python train.py --model="self-supervised image encoder" --dataset="larger renderings of crowded toy scenes" --train_examples=45211 --image_size=32 --crop_scale_min=0.3 --horizontal_flip=true --translate=0.06 --color_jitter=0.6 --method="simclr" --arch="swin" --norm="layernorm" --norm_position="pre" --activation="gelu" --mlp_ratio=6 --head_dim=32 --fused_qkv=true --bias="none" --qk_norm=false --layer_scale_init=0.01 --parallel_block=false --inner_norm=true --moe="expert_choice" --drop_path=0.05 --num_experts=8 --moe_every=2 --expert_mlp_ratio=1 --experts_per_token=1 --shared_expert=false --patch_size=[2, 2] --depths=[3, 3, 3] --widths=[96, 192, 384] --projector_hidden=1024 --projector_out=256 --projector_hidden_layers=1 --temperature=0.2 --residual_init="none" --optimizer="muon" --muon_scale="original" --lr=0.021 --momentum=0.95 --nesterov=true --orthogonalizer="newton_schulz_5" --adamw_lr_other_params=0.00092 --steps=5700 --batch_size=256 --epochs=32.3 --lr_schedule="poly" --final_lr_fraction=0.05 --warmup_steps=170 --weight_decay=0.03 --adamw_weight_decay_other_params=0.05
Rows from block 2 of a small self-supervised image encoder, named by matrix and row number. Rows with one number belong to one neuron. Each number is 128 + 24 x the weight over its row's rms, rounded and kept within 0 to 255. All counts start at 0. Numbers have three digits each. After the name is the row's rms in percent of the matrix's.
After each neuron's rows are labels from the 100 images, of 14848, where the neuron reaches its highest value: "peak on" is the class under the peak. Only what is clearly more common there than usual is listed. The data: larger renderings of crowded toy scenes. In brackets: how many of the 100.
# fc1: MLP up (model.blocks.2.mlp.fc1.weight, 576x96), inputs 48-95
# fc2: MLP down (model.blocks.2.mlp.fc2.weight, 96x576, transposed), outputs 48-95

fc1.96 037:151101083147123074104086149131159109092113105128155158136147163181124116132097089085137138142127135126174110114127123139097124125141132153089103
fc2.96 040:101108096145126132148124121092076113123168107130156120110095212107141149130118154152109104124117074136167119131101096140121184138079139128093138
peak on: mushroom (27)

fc1.340 116:147129171118052134107136109142102159145117115150110099125161126127119153107152117157155069112094138089145107126124135155141110153104084144137122
fc2.340 097:095151103173150131159117123086158120126135142171134135139087108165169113170147135126149086115138174109133157117135117087128099126118171136164166
peak on: mushroom (26)

fc1.384 139:102173133115110120124154078095105123167112134139135111170122094166122136096101113138111116085176120122092123104096121107111177110161140140167124
fc2.384 140:177116143128112135137099153150108127137138141119091123122173156142128126141079178109153096129057090129188123092134168124138099137115115109141118
peak on: hammer (26)

fc1.304 121:121098131117071138139155107119104151134103144167114147110148128167156102177132105203164134096133108117146127121155122094107172119138095134125105
fc2.304 103:121099125177143137173181139107162084152151126074160139123165107108125134095098140132118110131084112127154143154111141148133134109124120121135113
peak on: mushroom (33)

fc1.414 036:170115096126121131117081117102154120101135112081130132138125186160119142107092082085144120141089183134176092116116082158128104122141122150109127
fc2.414 042:078127107124120161148141128121057117114176127204137123104123188132128124133149147137119109117124092117143128110106137126129149114120171129115154
peak on: mushroom (30)

fc1.143 046:136104144119137164136108149077133107096127126136112139175155132151112161108143136095124170112078123121118107152103142127125157145095096154093168
fc2.143 040:140147094134093099119101131174091170140161132125132063123107158129156113128108097138113132123143125157131099159121144144125173124177137106118089
peak on: umbrella (25)

fc1.333 093:132106143153085105133162128142112139157129130099101101124154102129110147141067157151185100117148142105155118149130142123110155125088167133149097
fc2.333 093:122130114108133119166071116125173111097131129094172171140132111124127126124156139124104122103117131141182170140134108126130102108138137149112122
peak on: mushroom (40)

fc1.21 034:130071112132126095108092092108143105133111123151153137130177139160115113170131108067133130100107100092165140118136146134173104121134128155087151
fc2.21 040:144183125155105130166151144131110110116140111134125108139118170095127138115127146184110117144125127171150124150119120142128179154097139145140124
peak on: mushroom (31)

fc1.550 074:168110077148146117103166122143122122122098169154112113155116136124121118153157128138159123111166107101107130131132103125118115091157128149108162
fc2.550 065:102178112131085118157172161142142105193173131134135121103126137111133125132128156118116140139138142141124152133128144144143138140158152136135078
peak on: mushroom (25)